Weights of a small sound classifier: 4.29M parameters, trained on melodies that start on their tonic, played by one synthesised instrument.
Rows from block 5, named by matrix and row number. Each number is 50 + 12 x the weight over its row's rms, rounded and kept within 0 to 99. All counts start at 0. After the name is the row's rms in percent of the matrix's.
# weight_ih_l0: LSTM input weights (gates i, f, g, o stacked) (model.rnn.2.rnn.weight_ih_l0, 768x384), inputs 96-143
weight_ih_l0.325 103:68 35 38 35 60 47 47 59 42 41 47 28 39 44 48 63 43 45 49 42 77 46 39 63 44 43 52 56 72 29 46 55 63 47 52 49 35 55 43 42 33 46 71 43 34 56 52 35
weight_ih_l0.326 095:50 54 41 56 49 49 53 60 34 59 61 60 46 63 37 56 57 31 64 24 37 47 47 46 35 43 25 47 69 47 63 49 39 04 59 39 49 41 36 41 61 41 58 84 50 45 62 44
weight_ih_l0.327 102:68 68 53 51 37 61 61 71 34 46 57 28 50 61 36 64 53 43 29 72 29 45 46 51 35 61 51 81 40 69 68 70 68 50 48 42 55 52 43 51 75 49 56 34 45 27 32 77
weight_ih_l0.328 104:46 57 42 61 53 57 70 51 58 53 53 40 39 69 30 51 47 55 32 71 45 53 55 62 52 53 63 56 56 49 46 50 45 51 79 49 56 37 39 66 67 52 51 47 31 18 45 80
weight_ih_l0.329 098:39 49 33 53 54 52 42 43 45 71 49 31 48 42 44 84 43 42 48 51 53 20 50 35 58 61 56 43 59 17 61 38 54 42 60 39 54 59 35 50 62 36 88 42 55 38 55 69
weight_ih_l0.330 094:43 47 44 58 47 67 35 52 49 44 69 53 49 61 38 31 43 54 52 68 45 43 39 54 33 60 25 39 43 57 45 46 51 49 40 46 45 73 56 52 66 50 31 42 51 53 44 55
weight_ih_l0.331 110:52 46 54 46 66 37 45 35 35 41 56 51 46 61 34 55 41 39 42 69 43 48 40 51 58 35 55 68 45 53 50 22 43 49 42 40 43 36 57 53 68 48 72 44 47 40 50 52
weight_ih_l0.332 108:38 44 41 21 53 45 44 54 61 51 59 41 33 70 37 75 56 33 44 43 49 51 55 47 54 64 51 49 44 63 54 44 46 34 48 52 68 68 62 50 41 43 82 43 57 41 67 67
weight_ih_l0.333 099:68 50 39 39 70 41 44 29 30 62 63 31 45 45 48 48 48 53 64 48 44 61 56 44 31 54 74 38 50 45 50 43 52 42 40 85 61 54 52 56 26 52 60 51 71 45 44 52
weight_ih_l0.334 106:50 48 51 35 42 57 74 50 59 57 51 41 55 50 48 61 61 46 65 48 65 42 49 59 35 47 37 55 60 41 53 40 45 48 44 35 61 41 35 43 75 56 78 37 58 56 56 52
weight_ih_l0.335 108:37 54 58 38 46 35 43 46 93 57 23 50 38 49 53 56 59 52 35 50 60 46 47 27 16 60 59 42 83 67 49 46 50 39 51 48 62 45 62 54 40 51 47 41 49 59 57 48
weight_ih_l0.336 106:57 61 33 15 55 45 24 29 63 51 42 76 53 49 41 56 35 59 54 36 42 51 67 47 52 53 59 71 41 63 61 32 60 51 29 56 59 63 52 46 62 27 76 55 60 25 42 57
weight_ih_l0.337 095:32 44 69 29 42 56 60 75 59 54 42 30 70 52 79 70 51 57 56 51 44 31 44 62 41 60 47 52 30 20 44 42 47 55 42 54 68 33 57 46 40 71 48 45 64 44 24 58
weight_ih_l0.338 100:46 48 62 33 40 49 56 63 57 68 43 55 45 69 27 40 47 33 62 41 40 48 42 50 33 54 48 57 63 24 61 52 56 53 50 59 28 62 53 55 33 50 57 54 51 46 55 60
weight_ih_l0.339 095:62 53 60 53 39 65 49 54 62 44 42 60 43 49 64 62 74 58 31 58 49 38 57 46 41 48 60 40 40 56 53 34 46 52 47 53 59 50 55 56 56 38 37 33 51 57 45 50
weight_ih_l0.340 096:58 50 50 49 20 50 67 39 58 78 47 36 48 46 51 39 66 38 36 57 59 58 54 55 43 45 47 37 33 46 57 40 55 81 68 46 46 46 40 35 49 64 55 68 55 44 48 56
weight_ih_l0.341 102:44 58 74 30 64 29 55 34 37 48 51 56 61 45 47 34 45 48 26 57 56 68 41 49 50 46 39 51 75 32 61 39 56 45 36 57 55 56 47 59 74 35 47 52 46 57 40 68
weight_ih_l0.342 095:46 44 70 30 41 56 36 48 39 51 40 30 39 41 33 41 71 36 49 40 40 36 51 37 56 55 41 38 45 44 67 51 39 39 70 52 42 44 46 54 37 49 60 37 68 50 61 45
weight_ih_l0.343 108:39 55 57 38 54 55 22 43 51 37 29 67 53 60 41 52 36 49 59 44 49 58 54 66 46 55 37 52 43 61 37 21 24 46 58 57 70 61 44 40 42 45 51 71 50 60 33 49
weight_ih_l0.344 093:50 36 40 40 59 47 22 32 56 48 36 48 48 56 39 57 51 19 26 62 48 62 43 71 31 53 54 47 34 43 54 47 31 52 62 50 53 74 50 45 58 65 50 56 43 57 28 56
weight_ih_l0.345 099:69 58 61 55 48 39 47 58 33 53 50 51 40 44 34 66 34 58 52 24 45 50 54 50 66 50 34 43 29 45 45 32 54 68 69 49 38 39 54 47 34 58 45 48 39 47 50 43
weight_ih_l0.346 103:65 37 51 61 58 51 52 48 54 38 61 23 50 48 66 42 64 67 24 59 45 65 61 44 56 51 64 44 41 36 44 45 57 57 68 42 38 46 39 57 67 46 46 37 55 32 48 46
weight_ih_l0.347 099:50 60 37 41 48 47 65 44 57 56 47 38 46 48 35 66 41 42 60 31 66 49 50 39 34 53 43 42 50 44 59 49 30 49 43 37 47 36 38 48 44 50 73 58 53 63 47 44
weight_ih_l0.348 094:41 55 41 56 58 29 41 45 30 26 47 51 57 32 74 54 44 63 33 53 62 42 35 68 35 37 56 59 26 45 46 59 44 63 24 71 53 44 40 47 59 64 53 61 51 43 65 50
weight_ih_l0.349 102:47 56 52 38 48 34 60 67 67 39 52 41 57 63 39 26 55 43 55 24 57 43 68 31 44 37 63 47 37 24 53 35 44 39 63 55 47 51 70 49 60 74 47 70 48 65 44 62
weight_ih_l0.350 107:48 54 53 44 40 39 54 59 40 50 39 15 36 53 44 58 43 69 50 48 51 55 57 63 42 54 48 78 45 33 53 55 40 36 44 28 56 65 45 59 44 56 60 67 51 51 38 68
weight_ih_l0.351 096:26 41 61 61 51 56 54 42 56 66 52 37 41 65 49 40 45 25 26 52 46 45 48 58 34 60 44 46 88 36 42 38 39 21 52 56 74 39 38 45 35 50 35 51 41 63 58 66
weight_ih_l0.352 100:36 57 54 29 46 38 53 51 34 59 63 34 60 56 32 48 56 28 55 37 58 49 56 67 46 37 45 44 48 62 53 28 64 48 65 47 38 54 56 48 40 51 63 41 41 29 44 43
weight_ih_l0.353 098:57 59 45 53 33 45 69 47 63 37 48 66 48 35 36 45 45 49 42 63 69 71 38 45 38 45 37 49 52 51 41 35 39 62 87 38 51 40 60 41 10 32 50 50 60 75 46 31
weight_ih_l0.354 103:65 44 48 50 64 25 61 30 22 62 64 49 57 68 35 67 47 61 51 36 48 74 40 76 44 60 45 48 68 66 48 45 49 66 61 67 62 68 56 43 38 30 47 50 56 47 64 67
weight_ih_l0.355 099:49 48 21 57 37 40 63 53 40 51 64 65 66 32 72 56 30 44 49 27 41 51 44 43 49 62 55 60 44 35 50 39 48 39 44 57 53 54 56 51 39 54 58 60 58 44 24 59
weight_ih_l0.356 108:48 69 39 44 53 41 49 57 40 54 59 33 42 46 40 84 33 51 31 45 61 53 58 55 42 46 64 60 39 45 53 32 52 63 44 63 35 74 50 51 29 46 43 68 34 44 56 33
weight_ih_l0.357 101:57 54 24 50 48 44 40 53 50 47 54 47 56 63 60 42 52 57 37 59 55 46 56 36 27 49 66 46 53 54 32 51 60 51 59 51 32 54 56 46 52 63 29 62 60 55 48 43
weight_ih_l0.358 097:57 61 33 45 50 63 12 38 54 61 46 48 58 40 38 48 42 43 63 59 51 67 61 55 50 53 67 51 63 53 62 73 36 65 45 37 44 44 44 47 30 58 49 47 40 61 49 46
weight_ih_l0.359 092:46 54 59 76 75 48 35 55 25 50 51 41 41 62 36 64 40 69 71 56 58 68 43 60 30 56 48 79 50 54 33 41 53 68 32 60 41 51 32 45 59 52 37 69 44 52 46 44
weight_ih_l0.360 104:61 48 28 45 60 65 39 47 48 42 56 43 43 60 51 51 45 43 53 60 37 56 72 52 53 40 59 46 49 62 40 34 59 62 46 64 38 55 49 32 43 44 48 44 68 60 73 34
weight_ih_l0.361 108:67 52 59 48 56 50 68 35 43 43 33 37 46 35 49 42 67 71 38 53 38 42 54 25 58 56 46 65 63 60 55 57 42 57 46 57 76 51 53 50 42 31 44 36 41 52 50 31
weight_ih_l0.362 106:57 29 45 46 76 49 35 34 58 58 54 26 46 42 40 35 56 51 37 62 59 58 40 34 51 55 61 34 77 61 46 71 47 55 40 49 70 53 56 51 58 55 50 45 60 58 54 35
weight_ih_l0.363 107:44 52 39 48 59 39 37 56 37 63 53 00 49 37 43 46 71 45 63 40 50 59 59 46 47 49 52 96 62 36 50 64 55 37 51 44 44 54 45 66 31 52 59 62 50 48 55 71
weight_ih_l0.364 111:46 39 57 26 63 60 44 64 61 63 50 56 54 36 14 47 53 26 61 54 55 45 25 47 58 50 49 65 10 45 45 32 71 49 26 37 59 46 37 43 53 39 59 36 51 43 55 28
weight_ih_l0.365 107:72 53 36 47 68 45 50 36 57 47 56 55 56 44 60 61 53 43 40 44 33 60 66 47 62 37 27 36 00 39 41 33 56 35 61 49 64 49 49 52 42 52 63 51 50 52 74 45
weight_ih_l0.366 094:61 52 50 49 33 60 53 56 42 44 43 46 56 58 54 53 70 42 44 42 48 72 63 72 50 51 42 57 16 34 56 20 54 51 72 46 33 42 50 44 49 38 73 37 57 40 46 36
weight_ih_l0.367 106:57 43 35 46 44 54 81 64 37 54 48 40 57 53 43 61 56 45 69 74 56 67 53 46 45 46 56 37 57 62 39 54 37 64 48 58 44 61 44 52 52 66 68 54 43 56 61 71
weight_ih_l0.368 110:50 45 48 25 34 44 43 55 56 47 56 54 60 83 48 72 40 46 38 29 66 45 59 48 43 55 56 43 46 62 40 48 54 42 40 46 58 56 57 59 48 50 50 61 46 43 32 71
weight_ih_l0.369 107:40 46 71 33 56 34 57 59 38 76 36 43 53 46 75 46 69 55 54 77 33 65 53 48 61 53 43 57 59 50 62 53 59 43 59 49 30 55 53 61 27 58 73 59 59 48 57 68
weight_ih_l0.370 103:58 34 63 37 55 36 37 45 56 51 51 51 52 69 16 27 36 43 54 48 74 64 54 43 36 39 53 43 82 50 57 49 24 45 26 59 53 56 43 53 43 60 48 43 54 56 71 63
weight_ih_l0.371 107:54 61 48 47 34 32 41 47 37 54 60 44 49 51 35 50 48 41 46 19 64 50 38 41 31 49 59 35 49 44 51 34 54 40 37 50 33 52 43 51 38 49 77 43 47 34 62 70
weight_ih_l0.372 096:57 68 36 56 72 39 56 88 55 50 46 45 63 41 74 53 74 49 49 43 44 50 48 41 52 50 51 42 45 61 50 49 52 54 58 45 51 57 38 42 45 64 30 59 56 72 54 54
weight_ih_l0.373 103:63 44 32 63 64 59 49 59 43 57 47 58 66 62 50 25 43 59 56 74 49 62 34 68 68 29 60 73 35 56 47 60 47 46 85 58 43 67 41 32 23 65 45 58 62 34 47 59
weight_ih_l0.374 104:50 53 38 59 67 52 68 56 71 39 53 47 50 63 37 48 55 47 41 51 74 47 43 45 42 52 45 31 48 32 29 21 57 41 38 48 50 63 43 66 44 46 60 40 48 46 47 55
weight_ih_l0.375 100:40 52 50 45 50 34 31 42 58 63 41 71 35 58 54 73 40 50 49 54 48 52 50 36 35 51 43 55 71 42 54 48 81 49 70 50 45 44 48 61 43 42 58 51 46 45 45 60
weight_ih_l0.376 110:75 42 50 38 55 84 67 51 38 46 50 48 70 26 82 58 39 51 51 31 27 40 52 56 49 65 52 56 41 49 64 58 58 55 50 53 41 47 56 42 55 29 69 48 33 68 39 35
weight_ih_l0.377 100:46 45 57 52 61 63 47 65 40 17 43 51 49 68 40 42 33 71 61 49 48 37 35 58 44 61 63 64 59 35 56 40 77 12 47 20 39 64 53 63 51 65 77 62 30 47 52 51
weight_ih_l0.378 097:44 66 51 49 56 53 46 36 54 41 43 58 45 52 14 19 41 70 27 64 48 54 71 50 54 47 43 33 40 59 64 49 43 60 81 55 66 47 22 47 48 49 56 36 45 34 58 51
weight_ih_l0.379 105:45 39 68 37 40 42 41 60 57 46 55 55 60 50 39 54 64 43 40 46 36 61 83 43 55 42 56 52 67 53 64 37 51 52 40 46 65 58 65 49 32 48 71 39 37 18 51 46
weight_ih_l0.380 104:50 50 56 62 46 54 48 44 63 55 59 28 49 56 51 49 50 50 67 55 36 41 49 33 52 56 39 44 39 50 60 55 39 45 50 59 62 44 59 49 72 20 59 42 54 88 53 37
weight_ih_l0.381 100:49 51 44 43 44 71 52 38 63 57 55 26 63 58 54 44 48 40 77 33 25 20 47 45 78 65 55 62 53 48 57 36 75 45 68 45 70 36 61 51 89 52 54 47 34 24 56 48
weight_ih_l0.382 100:53 80 46 43 64 39 59 60 57 59 47 51 66 52 53 52 54 40 31 44 55 33 50 40 39 55 54 38 40 74 50 48 52 45 45 49 38 63 45 42 41 49 55 41 83 50 50 55
weight_ih_l0.383 104:35 58 64 39 48 53 80 53 60 68 47 62 43 46 37 60 56 40 25 38 54 60 50 58 45 68 47 60 60 39 42 58 59 55 52 56 62 35 58 55 57 37 50 41 53 63 55 56
weight_ih_l0.384 101:66 51 46 56 60 67 64 34 44 50 35 36 62 69 40 58 60 45 46 52 65 53 54 61 25 72 46 65 25 74 46 60 40 59 51 43 40 56 39 55 38 43 42 18 48 71 36 45
weight_ih_l0.385 091:48 53 42 61 61 50 25 35 67 88 45 71 48 75 39 60 57 57 37 27 55 58 47 46 60 42 48 47 61 41 49 45 50 58 38 50 80 53 48 65 56 67 61 37 54 62 63 49
weight_ih_l0.386 096:53 78 50 50 52 58 54 39 27 70 52 49 55 43 34 94 66 60 61 54 47 31 33 55 43 36 38 41 52 46 45 50 44 56 56 54 37 46 44 60 46 58 26 53 29 34 39 41
weight_ih_l0.387 104:50 57 40 53 45 68 80 43 37 45 48 60 37 60 59 54 50 56 60 58 62 70 53 58 52 32 35 63 41 43 49 66 51 46 56 37 50 50 54 34 51 54 63 55 73 59 61 56
weight_ih_l0.388 097:41 39 40 31 38 69 58 46 72 51 57 68 37 33 42 47 48 36 40 55 53 47 68 50 34 35 63 49 37 44 42 61 54 48 26 51 62 61 45 58 45 48 51 27 33 61 43 67
weight_ih_l0.389 100:51 58 61 57 48 62 35 44 49 60 40 59 47 31 36 52 40 57 30 66 53 60 32 62 58 74 39 52 52 52 53 69 40 48 47 59 33 58 38 31 47 47 63 42 45 72 40 30
weight_ih_l0.390 094:45 77 49 43 34 41 65 50 39 61 39 52 44 60 57 58 41 42 37 45 39 49 60 42 39 67 70 46 50 61 42 41 58 50 67 32 62 30 45 71 59 55 47 39 43 51 36 32
weight_ih_l0.391 101:51 45 47 53 41 47 56 56 55 47 49 99 55 37 47 58 38 48 48 46 44 56 38 50 47 43 38 39 49 42 66 41 41 55 50 63 60 47 60 47 59 52 51 45 53 46 41 55
weight_ih_l0.392 096:38 56 41 41 51 52 62 55 52 47 43 25 46 48 43 52 43 51 61 65 64 51 65 45 55 51 47 64 58 74 55 56 45 46 60 57 52 51 43 56 49 45 56 52 44 43 50 66
weight_ih_l0.393 098:42 44 31 44 62 37 36 46 57 41 34 62 51 41 29 47 77 63 33 35 66 50 43 58 41 86 64 50 55 41 24 35 52 42 64 52 60 51 59 39 38 61 43 43 33 37 49 48
weight_ih_l0.394 104:44 54 76 57 48 47 66 59 54 68 42 55 66 71 61 34 39 22 44 58 62 46 41 50 42 64 46 46 50 40 54 47 48 51 46 42 45 34 48 37 43 52 55 55 56 66 45 50
weight_ih_l0.395 093:42 59 50 47 28 45 33 42 73 43 55 34 47 61 45 51 53 58 61 76 54 63 55 27 49 28 53 43 46 62 59 72 57 57 39 45 58 54 60 72 46 58 53 47 43 51 59 56
weight_ih_l0.396 097:44 45 65 26 43 63 36 41 46 68 56 53 60 60 42 50 61 55 57 61 39 57 24 41 58 66 45 48 59 39 47 17 45 55 46 52 27 64 50 57 38 41 42 38 73 72 59 66
weight_ih_l0.397 099:67 51 55 35 54 72 54 65 64 49 52 44 60 63 48 57 59 42 46 42 39 45 41 36 44 66 50 52 55 46 71 49 44 70 33 37 44 46 40 53 62 59 75 43 43 42 48 46
weight_ih_l0.398 098:53 64 54 32 56 58 66 36 48 35 48 68 51 53 42 31 65 54 60 54 62 52 35 59 30 54 61 93 79 37 51 17 45 22 60 43 47 64 45 45 49 45 61 59 44 30 64 55
weight_ih_l0.399 100:67 59 53 43 57 44 52 56 67 49 58 46 50 55 55 83 62 44 38 42 76 46 44 52 60 40 45 29 48 47 41 61 31 61 51 61 00 58 42 57 37 20 47 58 45 49 55 36
weight_ih_l0.400 098:76 49 47 59 56 45 41 52 54 49 63 37 38 62 77 39 44 36 34 49 42 54 65 41 52 57 65 56 55 46 50 62 72 44 79 46 51 52 47 53 99 45 75 62 34 59 51 55
weight_ih_l0.401 093:56 68 53 60 45 37 52 55 44 30 61 54 60 54 52 42 57 44 53 30 49 56 50 59 47 66 52 55 55 40 45 44 35 36 63 63 46 68 41 62 54 40 51 74 32 42 34 83
weight_ih_l0.402 101:49 57 71 41 43 67 85 50 66 46 44 82 67 25 60 38 42 61 52 29 49 71 36 52 62 73 32 46 34 62 60 67 60 59 58 62 44 49 43 53 70 51 37 63 55 19 49 54
weight_ih_l0.403 099:54 57 48 66 69 51 19 48 51 44 52 50 50 59 57 60 56 62 65 52 47 48 52 68 42 53 40 62 56 46 38 44 53 44 28 30 49 53 42 62 09 31 46 57 52 32 60 60
weight_ih_l0.404 097:34 38 56 63 40 56 42 24 37 54 61 53 53 61 62 51 48 32 28 17 53 61 61 61 29 42 57 51 49 38 60 45 56 52 63 55 38 57 46 48 48 41 47 54 47 35 65 53
weight_ih_l0.405 106:41 40 66 47 49 63 56 52 51 50 64 54 47 55 65 55 59 44 40 69 29 20 50 49 48 56 60 57 53 62 50 62 66 66 60 61 50 44 50 44 34 68 52 43 42 44 57 57
weight_ih_l0.406 096:61 51 40 42 37 51 57 70 46 49 43 53 64 54 42 50 57 62 46 59 65 62 44 61 55 46 63 35 54 40 72 30 43 61 63 57 85 36 56 47 60 47 23 49 47 66 60 37
weight_ih_l0.407 105:42 53 41 74 53 39 44 43 61 52 55 47 62 35 65 40 73 39 49 37 57 52 50 56 46 34 47 56 45 52 28 44 58 48 39 47 54 55 40 56 44 37 39 21 58 75 58 44
weight_ih_l0.408 097:55 48 47 64 31 42 44 33 37 46 63 33 37 31 53 46 73 42 40 77 69 73 51 52 54 54 45 33 39 59 56 56 55 48 54 70 56 32 48 54 34 54 54 62 47 69 46 79
weight_ih_l0.409 099:69 63 45 54 56 40 62 40 23 35 43 42 56 62 59 59 50 50 38 66 57 78 51 51 44 49 37 66 52 55 72 67 58 45 52 51 48 58 49 42 67 52 54 55 38 30 37 52
weight_ih_l0.410 095:36 32 44 55 43 45 75 57 60 41 55 35 36 37 34 35 50 40 59 44 39 32 52 77 40 48 47 30 57 28 54 23 23 40 51 55 45 52 64 38 46 59 59 33 32 44 55 40
weight_ih_l0.411 090:49 42 36 61 58 49 68 65 50 62 63 61 46 44 55 28 54 46 47 38 49 56 48 48 64 49 54 42 49 39 45 40 48 49 44 54 47 54 66 34 31 62 35 52 65 35 63 43
weight_ih_l0.412 093:43 36 45 32 43 58 08 39 53 39 63 39 38 69 43 52 47 51 63 57 56 37 57 37 38 66 51 58 38 59 44 60 44 60 52 44 74 39 64 49 48 55 54 38 47 48 51 59
weight_ih_l0.413 103:33 60 67 49 55 58 51 77 26 37 44 54 47 56 51 69 43 39 39 49 69 45 44 33 68 64 50 40 44 48 64 56 80 44 46 47 32 40 44 40 80 54 48 44 54 28 67 47
weight_ih_l0.414 093:61 48 33 61 39 53 44 51 63 43 43 44 47 36 67 56 48 40 63 69 46 29 64 55 52 58 54 45 56 54 47 49 59 50 61 51 78 48 45 37 78 67 58 57 63 49 46 40
weight_ih_l0.415 101:65 55 80 54 62 48 37 61 36 52 44 55 58 40 56 62 50 45 55 28 59 52 59 32 60 52 49 39 47 59 54 59 59 56 54 49 72 54 66 62 59 42 38 34 58 68 43 42
weight_ih_l0.416 097:47 66 51 59 57 45 54 44 58 24 61 56 60 64 67 62 35 55 35 66 45 44 49 47 56 48 33 58 55 58 54 39 51 40 59 55 38 35 43 50 46 30 49 34 38 56 55 77
weight_ih_l0.417 097:45 16 52 73 61 48 52 59 55 59 39 43 38 40 49 53 34 50 59 57 39 46 34 51 19 46 31 50 24 58 43 81 37 38 37 49 55 62 46 34 49 63 83 43 38 39 34 70
weight_ih_l0.418 101:54 42 58 64 57 44 39 34 41 29 57 49 37 33 48 40 60 45 37 75 48 56 61 35 44 82 41 46 63 56 46 78 30 64 45 41 52 46 57 53 35 41 34 52 50 73 55 60
weight_ih_l0.419 100:55 35 43 60 41 53 43 38 32 54 54 40 56 49 36 43 56 60 40 50 46 46 24 43 73 58 38 67 62 48 51 53 49 40 46 69 49 34 43 50 37 43 35 49 70 45 35 33
weight_ih_l0.420 099:53 59 56 45 43 49 65 56 39 55 28 50 55 51 59 23 53 43 81 70 35 55 48 61 46 63 36 53 64 32 56 50 52 60 42 46 66 60 47 42 54 67 65 48 68 50 36 66
weight_ih_l0.421 100:56 53 28 51 56 36 71 78 65 64 39 49 49 50 50 62 47 47 57 78 49 40 57 56 48 48 58 53 52 42 55 45 49 33 56 50 57 59 43 56 49 59 58 48 46 59 58 50
weight_ih_l0.422 095:43 51 48 43 42 36 50 47 42 50 54 38 44 70 45 50 53 49 46 61 51 48 53 61 42 59 51 62 46 39 62 40 46 46 37 40 63 41 53 36 56 72 61 46 49 46 70 58
weight_ih_l0.423 094:68 48 51 61 57 52 20 55 55 58 50 52 50 33 54 56 41 60 62 36 45 34 39 54 54 53 52 72 23 56 57 45 50 40 58 67 52 54 47 34 73 48 51 42 54 58 29 52
weight_ih_l0.424 094:71 35 54 37 42 52 68 45 51 40 47 39 56 61 65 45 40 44 34 59 48 54 66 40 53 67 66 48 19 46 46 46 43 44 46 54 39 34 64 63 60 58 70 39 53 50 48 52
weight_ih_l0.425 100:69 86 61 42 42 51 45 56 48 54 66 35 44 49 26 60 30 36 35 65 61 26 55 63 35 46 58 50 45 49 41 41 51 39 63 43 53 49 57 53 51 66 54 72 41 59 69 44
weight_ih_l0.426 095:41 66 49 40 65 44 42 47 53 49 53 56 53 59 49 59 52 54 48 46 68 25 62 39 51 40 41 44 82 55 36 32 61 40 46 59 43 28 32 64 41 35 48 53 43 43 60 52
weight_ih_l0.427 103:56 51 69 46 47 49 52 56 53 70 46 79 60 61 33 55 58 56 29 44 50 40 65 53 47 74 29 35 34 36 62 44 29 50 56 40 54 52 61 51 33 46 62 46 56 42 54 50
weight_ih_l0.428 088:58 46 55 62 78 61 41 67 55 60 39 50 32 48 59 43 37 47 52 63 46 49 59 35 64 49 50 35 45 34 25 43 49 54 39 55 79 36 37 54 24 51 42 41 59 73 53 45
weight_ih_l0.429 096:61 31 53 66 59 58 64 37 49 55 42 29 47 46 49 53 62 61 46 40 51 68 57 25 29 64 46 34 61 59 46 63 44 51 50 61 56 35 45 57 44 36 41 35 45 58 58 44
weight_ih_l0.430 095:55 56 49 40 48 42 52 55 59 48 36 27 53 38 49 69 57 59 50 49 53 42 44 32 59 50 38 59 53 36 61 40 56 43 67 54 55 52 60 55 60 63 28 63 36 53 47 64
weight_ih_l0.431 099:49 34 47 35 64 54 34 54 47 62 64 44 43 60 48 56 39 46 56 59 47 41 55 42 48 44 53 44 67 41 47 46 44 52 31 39 55 43 49 55 47 72 53 41 72 62 44 57
weight_ih_l0.432 100:58 51 45 52 64 64 61 49 47 40 44 42 60 38 50 48 60 48 44 37 75 59 45 46 57 58 39 49 27 50 56 60 43 59 44 52 54 48 63 40 56 67 44 58 57 48 49 34
weight_ih_l0.433 096:60 55 60 64 47 44 42 34 43 44 54 59 69 56 45 44 53 52 39 62 53 59 46 59 48 62 56 44 42 40 52 37 49 44 46 49 62 58 47 38 76 42 51 39 37 45 47 48
weight_ih_l0.434 096:73 40 51 53 52 71 48 51 51 42 58 45 45 36 59 29 61 37 58 20 24 58 67 60 66 56 49 37 34 40 49 63 48 44 47 59 66 39 57 50 51 44 47 40 52 36 57 30
weight_ih_l0.435 099:58 39 54 51 54 59 49 39 61 36 22 59 40 36 54 48 57 60 28 46 37 46 27 34 55 70 56 49 82 57 52 41 57 56 36 50 65 32 48 25 60 56 65 37 63 38 72 58
weight_ih_l0.436 092:68 47 48 45 43 41 45 49 46 31 53 34 68 56 49 49 40 56 31 59 64 49 61 52 64 67 41 62 51 39 63 22 44 61 53 50 56 54 56 60 51 49 73 35 34 54 48 35
weight_ih_l0.437 095:48 52 60 50 38 54 53 42 66 27 33 47 61 54 36 56 49 36 38 45 52 38 75 52 57 45 53 54 58 43 54 71 50 39 49 58 49 56 68 48 54 40 35 79 58 49 28 64
weight_ih_l0.438 095:40 48 39 55 47 72 66 63 30 58 46 55 44 57 73 56 52 69 58 72 41 40 58 58 39 57 71 66 29 80 37 75 74 25 30 57 59 51 39 46 40 49 50 48 42 38 64 66
weight_ih_l0.439 095:56 44 48 66 46 64 56 56 56 32 50 52 56 58 67 48 56 73 38 40 48 32 61 72 48 41 51 62 32 67 63 61 51 59 47 45 30 39 53 41 35 53 56 40 46 63 29 60
weight_ih_l0.440 095:32 60 59 57 56 29 46 47 27 54 63 34 45 28 68 61 66 47 67 47 55 46 59 74 50 60 65 31 45 67 37 52 59 55 57 62 49 52 46 53 57 58 64 63 76 22 56 54
weight_ih_l0.441 096:57 50 52 58 44 46 42 56 39 65 53 65 55 35 61 61 39 32 63 54 52 51 43 51 74 51 55 49 20 67 62 41 54 52 44 55 34 36 50 66 58 29 35 51 43 65 55 46
weight_ih_l0.442 101:41 47 50 41 45 60 71 39 69 62 61 43 62 55 52 61 44 34 56 41 37 59 40 63 52 58 50 57 48 75 57 59 57 57 42 60 49 71 60 52 52 28 64 34 43 44 53 50
weight_ih_l0.443 102:67 52 51 41 67 28 38 60 24 47 56 44 48 37 52 67 60 47 44 38 69 70 62 53 54 55 58 66 87 59 37 60 44 62 56 58 36 63 59 49 50 63 66 43 45 47 57 64
weight_ih_l0.444 102:66 56 41 58 56 50 28 47 78 59 60 35 53 43 64 49 32 63 40 47 42 58 76 53 11 45 37 42 70 42 70 39 50 61 64 33 40 53 30 33 55 43 45 67 58 44 43 54
weight_ih_l0.445 098:49 52 51 48 56 51 47 56 59 69 64 55 53 41 27 46 61 49 42 48 45 60 49 67 25 37 42 49 56 40 39 46 50 53 45 57 46 49 53 59 59 81 44 49 22 38 55 40
weight_ih_l0.446 102:49 44 50 50 51 48 61 49 87 54 46 49 45 53 36 46 36 54 48 40 77 49 48 74 42 61 56 57 56 55 36 60 56 70 44 46 22 51 51 38 48 64 47 61 41 24 38 40
weight_ih_l0.447 098:65 48 46 31 42 51 33 55 55 49 53 57 47 46 65 64 41 49 39 41 36 38 29 49 49 52 36 44 39 42 52 75 50 33 31 44 44 54 44 60 60 64 64 54 63 45 58 42
weight_ih_l0.448 095:42 46 25 33 42 47 53 36 45 37 57 63 53 64 31 52 52 43 64 37 71 42 47 51 68 49 37 54 55 56 64 55 52 39 76 71 33 30 46 75 51 41 73 37 43 56 62 31
weight_ih_l0.449 097:42 47 49 41 56 47 59 53 50 60 77 42 48 47 11 60 58 54 39 44 76 48 51 54 55 54 42 62 46 33 37 41 34 58 58 56 64 64 49 53 46 45 67 71 50 42 59 50
weight_ih_l0.450 099:40 61 43 49 64 40 36 47 52 57 49 58 52 42 60 39 54 66 60 48 59 48 53 46 59 43 63 62 42 64 53 56 55 47 41 54 53 76 38 67 59 50 41 31 38 56 35 62
weight_ih_l0.451 093:49 53 47 53 46 46 35 50 46 53 37 54 28 62 58 70 31 66 55 56 53 34 66 61 59 55 56 53 51 49 45 15 49 41 56 58 36 38 59 54 56 28 32 34 71 40 60 51
weight_ih_l0.452 097:39 51 41 35 44 49 58 37 50 38 40 41 52 39 31 51 38 32 53 65 51 52 46 73 51 58 56 64 48 50 61 44 66 42 58 79 43 62 45 60 35 59 62 38 51 64 47 51
weight_ih_l0.453 093:50 56 40 41 40 56 57 40 46 29 53 49 53 61 46 41 48 38 32 48 56 48 43 49 53 59 48 49 60 44 43 55 47 46 44 46 70 44 50 47 61 33 61 69 64 46 57 47
weight_ih_l0.454 099:45 62 42 57 60 34 37 49 58 68 51 57 62 47 49 30 70 59 52 46 51 67 33 43 34 39 44 22 63 43 21 49 59 42 28 64 36 50 51 53 71 42 50 56 43 53 56 47
weight_ih_l0.455 094:51 46 77 51 32 62 53 47 38 62 48 25 81 48 43 59 57 53 79 35 49 53 62 52 44 59 43 54 33 64 42 63 45 62 58 39 54 60 51 40 34 47 31 44 62 52 35 56
weight_ih_l0.456 101:45 72 51 72 46 60 48 61 47 39 30 51 37 58 60 37 55 59 44 70 43 49 64 44 57 41 52 33 42 33 50 51 44 58 46 61 50 61 66 38 50 46 61 69 45 58 66 32
weight_ih_l0.457 098:49 34 46 51 61 53 49 28 57 40 40 35 71 45 47 38 67 58 41 40 34 27 34 35 56 45 54 35 57 30 32 43 74 54 44 68 37 58 66 52 73 35 28 45 59 54 52 45
weight_ih_l0.458 099:46 34 55 37 30 35 52 52 27 56 66 28 41 64 19 27 55 40 36 46 64 44 50 39 74 50 39 55 51 53 47 60 50 26 46 38 60 46 56 39 32 66 51 53 49 63 41 35
weight_ih_l0.459 094:50 40 67 47 39 60 46 36 53 78 42 48 36 68 57 51 49 50 62 27 47 49 52 50 52 58 46 43 49 40 49 55 49 52 33 45 48 67 25 48 77 65 60 57 40 54 54 53
weight_ih_l0.460 101:40 63 73 52 47 63 42 44 57 52 48 43 51 23 29 41 40 45 61 25 43 61 48 72 74 40 40 39 56 61 37 52 29 66 55 32 53 42 29 48 39 40 56 67 53 54 66 43
weight_ih_l0.461 102:36 40 42 29 46 50 65 55 31 43 59 59 48 36 62 59 46 40 76 53 62 47 42 35 42 54 58 59 50 57 51 32 53 54 39 45 34 43 54 60 40 39 40 68 51 68 48 67